Weights of a small contrastive image-text model.
Training: adamw at rate 0.0017, 19300 steps.
Data: trained on rendered scenes of toy objects such as cars, trees, mugs and chairs, 195000 training examples, 25.3 epochs.
Rows from block 6 of the image encoder of a small contrastive image-text model, named by matrix and row number. Rows with one number belong to one neuron. Each number is 500 + 40 x the weight over its row's rms, rounded and kept within 0 to 999. All counts start at 0. Numbers have three digits each. After the name is the row's rms in percent of the matrix's.
After each neuron's rows are labels from the 100 images, of 14848, where the neuron reaches its highest value: "strongest on" is what is common among them. Only what is clearly more common there than usual is listed. The data: rendered scenes of toy objects such as cars, trees, mugs and chairs. In brackets: how many of the 100, against the usual share in percent.
# fc1: MLP up (encoder.blocks.6.mlp.fc1.weight, 768x192), inputs 96-191
# fc2: MLP down (encoder.blocks.6.mlp.fc2.weight, 192x768, transposed), outputs 96-191

fc1.312 111:520488565483548541418482600489484506505452487453566494492578584534494527449529483485513501526472502508496433542515514558478502494581490480513494501424465582488421495498516443491497485494530445487514532515526513580487489532467457446492488438446456427553529499417539536528446448493602440537
fc2.312 118:493482479580445428572497452464460474491467514566483544505441441487504523479520448520493520539484491486473546482523521530479520395478537510529545492532467452462583472588541476456511462553461469438493464451466496444453529514540575593411515581475565507500557477529468542537483614528536469448
strongest on: white object (39 vs 15.6); grey object (39 vs 15.7); its colour: grey (27 vs 8.3); its colour: white (27 vs 8.5)

fc1.112 104:473536529444431527492444486446512473494512516505557494464549501525447504474512510525551455499518543499494537496533508496475523456552483557509530521430363559498506521465506566434445495369533541532551565490498535494578566495466473539519476539516497509548449493541534465489447479551476582425
fc2.112 118:472529437455539511514479496521519481450605501464483446549467475467443509539477433468490447413481493553477546478456516489472520544494519511491502503548448506521451518442448479533536474448588524516498483464530489393499599540529496474519473529577464516499453516505495489520563517501472513476
strongest on: umbrella (41 vs 6.4)

fc1.302 107:473464496550517532536450514542582437497494479507511543580465465546473551432443504516470492482522475485501473454564503602510542424435484477449471493473503513524489505567474469448500508529582463429421532440431482558556474488502455485450430528451499553481421524545501488484510461491469559420
fc2.302 104:557469529527509495449503527426500465471498487520507489517445552518572544536563525494527490413470477497515452532515526620495529498485424446527533537544440561484499528519498482516483529501508547513552519370542502520449467517522419370592488480490539475479499529467561480432541444525464535509
strongest on: pine (94 vs 6.3); largest object: pine (76 vs 3.7)

fc1.21 109:533510487471504468487462535539506570496521494510566537517446555537455500452452495447467531416519520435494471421505481475380574446534483488507516513510441544500500493501510479587466430505532443518536527523469482440512424519500522550506451547502494512505494510497520506571515519623403509418
fc2.21 107:473525538492573497497572462486489480504464525568516455520522426545473531444473482429493498537570472466426445517607530459523458515452505527493438461530451528523467517551541559476467456524475400543505538460513519535488498570489480445519544501477535525464506500480511518498535462475497562473
strongest on: teal object (66 vs 15.5); trophy (61 vs 6.7); largest object: trophy (32 vs 3.3); its colour: teal (32 vs 8.5)

fc1.451 112:502568499512474543514495556510477461490526447450545495493578532504531522455453546529462519558546449479534472521491478520510460431529460503416399463523525500526454511460508498496486526519524471432516550491464498439557434433499510456542479479521479588541524432608568521491487490489434541482
fc2.451 123:500493545479571500388502473476585465491455516517538491500420502476501483570542455475578462462504567538457485487552508555434541577546516451553526493446415533479525530507516498504455500443477495509509486496581536485455570536487484517515519534504484436548439563441401429516536472508573540494
strongest on: pine (42 vs 6.3); largest object: pine (39 vs 3.7)

fc1.681 090:504536485514479456507477602520557528452489529462594523501544482481508505430419559541376489465463550482454438517443486469489502475470477469524448480487502583490446514513559523471527414489512404488507488442513490514534478428525555575519513492540515516522502558504500500590478551482500502491
fc2.681 087:575517506513480436540581513532514480510543489486493579516554488470471494430532585585450439525553543458459417548496434514464450453436548500478516421485486525529470462514507506519492509467519484534498561508484521548540516478497465562476483489452449557545541443524565475550451501549512434468
strongest on: purple object (79 vs 16.3); its colour: purple (55 vs 8.6)

fc1.247 104:526568601459464543449492533510562485561461514500562489504567483515472444452560574514447514564596553432494450477434453474466445516528418469494460481516469537530570543508576549419458556469483468552514501538451584541509497525474538417505527477503463488542535444519527400557504445494585440542
fc2.247 090:519498503530380436561535525505496580544584440502567491539498565504496534396525513559497397500491538414545469517454461482446555494448507503445509456517486583557452467498492586525486443473507458467491480574458443525535460516503462514482477463462546618460496498477539511555456476533500562476
strongest on: teal object (42 vs 15.5); bottle (34 vs 6.5); largest object: bottle (29 vs 3.3); its colour: teal (29 vs 8.5)

fc1.704 107:513515521441518547541481517500581486515581539481523517489545505492431517464490503500472509477495507473451502503368476433542481425465486497494496520467428602527497534460470547492458507433519458508476521588519551552518487490527446541525446490534442540521489468530487495517522518538532507502
fc2.704 100:441556545493541466473484481503559448585559536424469566568543511509456555508460506538484450473471595586506512555476486414467521538491505531467478513452475563552490438516511577540545517503509499519475489556473507450439535522466460549528490497438466499398517513552452511450429518503471612509
strongest on: white object (73 vs 15.6); its colour: white (57 vs 8.5)

fc1.613 094:527523513426514461598467542513521545509510499461491571508541528514434524481482472525507496502433599445497534474477476440527514515484436549460581519496514585496482527420524561491506442462481482542454477612511470478458547519524519520483479499561488470547543464446509539508505495501528475497
fc2.613 075:500490545442520491454555503492468471465448456529453620514456479559448497453546464456475543498500572524458503505549497464606514559502454496507493540529423547481455548512539496483458512477506460586434531530472532563512518497493474466570491541453473443469571391506470538467479472506457473529
strongest on: hammer (73 vs 6.1); pink object (36 vs 16); flower (26 vs 6.6); largest object: hammer (25 vs 2)

fc1.155 106:500474516463472512411482545425586426500464499510505466492504494544559500512493429447475432518498559511476474454495487526481573509502453449529506494485417541452463545575570498545438420436487469590528473482535462456526531543516495453548467500531542472474516516533502535606537411514516512523
fc2.155 122:543529508553458469545467482533398486490534424479507500523517532527417552535536502551437488459571500484504522496569432515498454503476483522432478529483522480550462460473527485478526554463515523529472490426449509529525477460499509571476448543522455536502566471535524529496477515543450449503
strongest on: airplane (30 vs 6.6)

fc1.370 088:550511575499524496498453515512540427541499527497543538525490530507437547479432551470527543448482546434494440496511506577498504492452474494515504505456424570536521542533427489523489520444518484542476527528545529570561466421560492493528415529433417571552475500584536418492497427542541506427
fc2.370 069:506541556495507484545510510479531486516531514473484552515521539555489521436499531510452473494505570520447466521540492456514498494455475511445516492486478628518455505534536555459488492471498441527468525586482492559445493495532474492516470511443505496465493499502451554509486494499502517498
strongest on: white object (48 vs 15.6); grey object (42 vs 15.7); its colour: white (33 vs 8.5); mushroom (28 vs 6.8)

fc1.614 090:495488505495502496491454541464482492507576505514561540580475595509499584491506436537507454486472631507473515508488485534429569454520452467530549518399418556490507543552461579482471511481514539452474489553518534496503510465511539543499456521548429483510414472465425494501485500545536458423
fc2.614 079:438553541444509492487480526540531494529549582527515558536476481566435476457460476483485416504468556562451513525558490480535524462511419550492533502416486611494508522477493529489458459469540471501481563588511552482471492497475490485558431461468438509493445492580492537480480574517521524420
strongest on: umbrella (59 vs 6.4); red object (43 vs 15.9); largest object: umbrella (36 vs 3.1); its colour: red (27 vs 8.4)

fc1.163 114:488499527475454436487445565441484492496507528540504516486563480517440546470488457468481447547553487505506496454471469451473482509514410507473453546484508527521442479500556495579501387457456404529479460542491460481532480568485579520482490530477517548485545478459468480536464522514562592452
fc2.163 053:515492520483506538461506466503507441549463515519468533554488532511504502494444493438478555436517538515428508390528493510512478438536473554454464503521497542461474460510454485428471520504488565558481545546564484543526488478487465406451463519487537456547421588466443487456503480570499514468
strongest on: airplane (35 vs 6.6); car (33 vs 6.4)

fc1.193 100:534477483534521495535486564534578451580527513507555501523466489494516582462495552445451506464517518495421453435449475530439504388473454435466485484488486530569452507547514452525493487498530464474527504487467499508548450495516494469464446483441484554479414534492497517513438485502535516483
fc2.193 085:553444496501517498483460480443553503498439445551470483460465510557529504501468516531529470451487525515510488448498476498411521545488474402483514437637463534432522435523530533512494455502500535545582486501493417512431541530532440419535525482563581551479572526509508509499528536570578537502
strongest on: pine (83 vs 6.3); largest object: pine (62 vs 3.7); teal object (46 vs 15.5); its colour: teal (36 vs 8.5)

fc1.568 106:596536490503562465494488524475547503563506494525508544488497476513447482436419497574474428455530502421436423509415461476420549456500479518512484472518488530565523466572507515468474510511501442485531514535436494554464473483476485494514470508488438572438495507583510469545476453592531493514
fc2.568 124:504545492533528502522506482472538490489554505575507483448532460462503550496545507493513420526535451510538477557455520532495490489533494558521460496434498526571522563467488524539503512419548481467524512477526612556503493469459530441517485495437394470507390480544515479506552406483510508523
strongest on: purple object (67 vs 16.3); its colour: purple (29 vs 8.6); candle (25 vs 6.6)

fc1.469 117:513496529443527465493496523457577539452472542448529528508479518482502480529479545490558472483457590507522507460498495584467556510526499436444489516487437577445535530559525455438486451494460478463535510501533482562474532529508505505443528521469493414523454562413468526611508508489567617469
fc2.469 133:513586497496532512470508523458428538504539532509480456436577519478417520564499448485507447451507467511490531523460476436533470462481467553462463525440518502533497485451504541521483525471470523479557545496517561493520492455509527531534463510478438562538421472566541401465469508550444533519
strongest on: umbrella (46 vs 6.4); mushroom (34 vs 6.8); largest object: umbrella (28 vs 3.1); largest object: mushroom (28 vs 4.2)

fc1.309 109:546469535509559454537485515494519494481467556502498506511450431494581463481430499492452498578490481422455486509501520603489500385499505558543534463491448509471476512519499482568492499507469488570509539513544536531589445457477465482491469494470503525524540514549577477513559434498514414452
fc2.309 106:470529477520448512531535530479491480522470490565496540482539449511483449479518504569536521553584548507488577509460484409459444548542478507518468481519492423444496477468579442488533453496459480491539438462462498479413524552512528502549581471527523513533546470515376513562458537450585542559
strongest on: white object (35 vs 15.6); its colour: white (25 vs 8.5)

fc1.243 082:568591491484580472523496546474532472497541567448473540523536499479492511490478521560434450448403552425450496511397486521495538483502503481500467486465453609494502502576503546479500451433506439466435503493549490494503513473549520565425498553512450512498520515491421466599436517513524559484
fc2.243 070:555523550460473528593477520433530405555571481506522554485448554537438481547556467497449508487531526503505523474548467480465493539517422458497586572464448493460435491446532460526511533470448476498547505509496508444451500444515488498524456479494466579507449511556480506529516546536492494461
strongest on: purple object (63 vs 16.3); blue object (45 vs 15.8); its colour: purple (31 vs 8.6); umbrella (29 vs 6.4)

fc1.664 093:475465507497469456539519502424510559491562452411544483500514530502413490496493593490548470528474501430519490546440513482455521517540489499542519481486371557445543512537404574479428518466514525467536549501523507509483537537557486582419483464525470503490410493500520477515485514522599557456
fc2.664 101:565526502538484456452445490415496522435486508558510538443553539506479506567502506497492518465522492428554552479470447549462475496472459513517522496595396504467532486556541494468451517430515535505539467419501536567476543517453488466577520483510506450565494554461525487458502490566491543505
strongest on: umbrella (55 vs 6.4); mushroom (41 vs 6.8); largest object: umbrella (39 vs 3.1); largest object: mushroom (35 vs 4.2)

fc1.745 091:535514515476476461555485578504543488516505455494537519533578551488481501436471544506491448478512525504501439470425490575465500479477466552438457512439506561507444515533516567462512475474486446449501469527474485574575418480493537515438479489475541588490487487520473473634429492521514543469
fc2.745 077:543551558499509510518535482509540487493526529505496592505520564563435583479484493563487450439475556514452459498565466473512514472531485455423510516453486591501460482516498524495464493482504448523441539602445475525451507457515479494496450539398478538500489490507492524482470552532542536514
strongest on: pine (75 vs 6.3); largest object: pine (56 vs 3.7)

fc1.540 111:499504598459530488557522580450484441493461511479503465490478535517517489481515538469477569450456512558462481440459507475449519551476479513515466545466453532506544543520433463518473468498482457503519557471546500402475480492553453507441437494535491595459561465558475578529552511505475555473
fc2.540 116:555513537512433493511477539425522482482473500525490478531447506468571498533494427463488540514440448491471454485534519544456498459491518468482500515543437455473475492560501417480496549562387491496480468518507485479534519441524526474454497570474536481541459463425501485548449534514471448578
strongest on: teal object (39 vs 15.5); teapot (35 vs 6.4); duck (26 vs 6.5); its colour: teal (26 vs 8.5)

fc1.666 076:558541554472507471429453532514568494492510551487547561513516468491492519502447470499397476505484606521425435467466440491474488457474489489448480484434448557478454497573570468527487477439457389540501497504488455532489480468477535581489443555507448542494517515464471517585461517525567544469
fc2.666 046:542534516508507486480516480497513446472538533496499540508469540533512515460531525589470424498517575532533485482471474481453514470556450480434505527564505542528481451456568532527515472497500496535449536557448473518490502466470511495507449553413501522498448479553503518486491483544477503544
strongest on: purple object (61 vs 16.3); flower (32 vs 6.6); ice cream (32 vs 6.7); its colour: purple (29 vs 8.6)

fc1.254 102:531537498477444513435464514540489443494571511439537582545521514520511502506504534555497460510485587438432489481496439443469524412511453508479511474492500599529500523575521481507457507422504477491502504442540537478533464473443513527517430482588544507502512458468517579518494458550477523482
fc2.254 115:537454511511544458451501482575533550528449494509512454497505435502504503464484554430491524517483452426551491478449486489504473499433491462470485450529544488544541495508551522559526481532584497524495442501483496539556539580531501525470498451483503476495527466518547464487505478506451442577
strongest on: hammer (81 vs 6.1); largest object: hammer (51 vs 2)

fc1.27 092:543499508524504436537465556477511526475485531482526501484521522494465519479502403454479561494485540547467490519454462512490537511489479533500482505504493567488446498428501474514503477445506378526463489486533491523563460509489537471580471582510490471529536488532550497519499430557498532475
fc2.27 083:504532576530510404559484492493461541513486489474511428466471496516477448542455557472464498517503514466489491522550484474401514488459524507487577546533442551511521512575522564518473506465481502517543549512519563525549514504458473518503471497463550583421569499558489479514495506546435521524
strongest on: purple object (71 vs 16.3); its colour: purple (56 vs 8.6); green object (41 vs 15.6); barrel (31 vs 6.2)

fc1.487 112:554507477493533438538471527542506544535552571424555517555595515486451502464468574497440459501470616471516423505430452520515479461473494507506466467426451553484486504529496552494487485428486457434526527510475468567547463448468494479538408528520487536533565521467493509534438469579553547473
fc2.487 081:540533559467566510531524486474527449492531521508434520500523523546507559527489492485498470450498515517468484501545485490508561515507478576450490551497490558538454489475469604487492476463502444480446554573469430511471510470497463455476438515426473531445427555493511495455500517519467583468
strongest on: purple object (78 vs 16.3); count: three (74 vs 32.9); its colour: purple (34 vs 8.6)

fc1.553 106:484527578401441482497451491481511503487540550521536482526498480557455460507531466512524524487494558502501482480540526528444475506508494548502535587498354558445540542508528466468494509479542493511497485501500544546546528554522476517499518484499500506495431509532476551496462536514517528418
fc2.553 125:450511444495492485487470494513523531500556542467421489518458483479456464505533460494524454515525489493483496519472487503473566529518548520554522483518439550491461508454485481486494415397554462491519486489530532479487620586469467459508496449532467498515489510510492540566509471505555501483
strongest on: umbrella (51 vs 6.4); largest object: umbrella (41 vs 3.1); mushroom (30 vs 6.8); largest object: mushroom (25 vs 4.2)

fc1.661 113:509422535508531523476479556499520532559523493519509474570555541535463528507470450448444498429453562555463438434514518480453511532483475458448503525381480524439530499555483515635485529498507462524477524528529463474461496509566518498567394625579501510479495498441453464509508502554492534509
fc2.661 119:508540569524487491559496508481427500515455608481513446537560473542521453422509537529462509524565445486469450500490537507486462464430466573480460460568508476522556511514516510470513486528497480489475507504469437546517495509604509545466460532465548519517538513544542560528445563465426550440
strongest on: teal object (63 vs 15.5); its colour: teal (48 vs 8.5); flower (37 vs 6.6)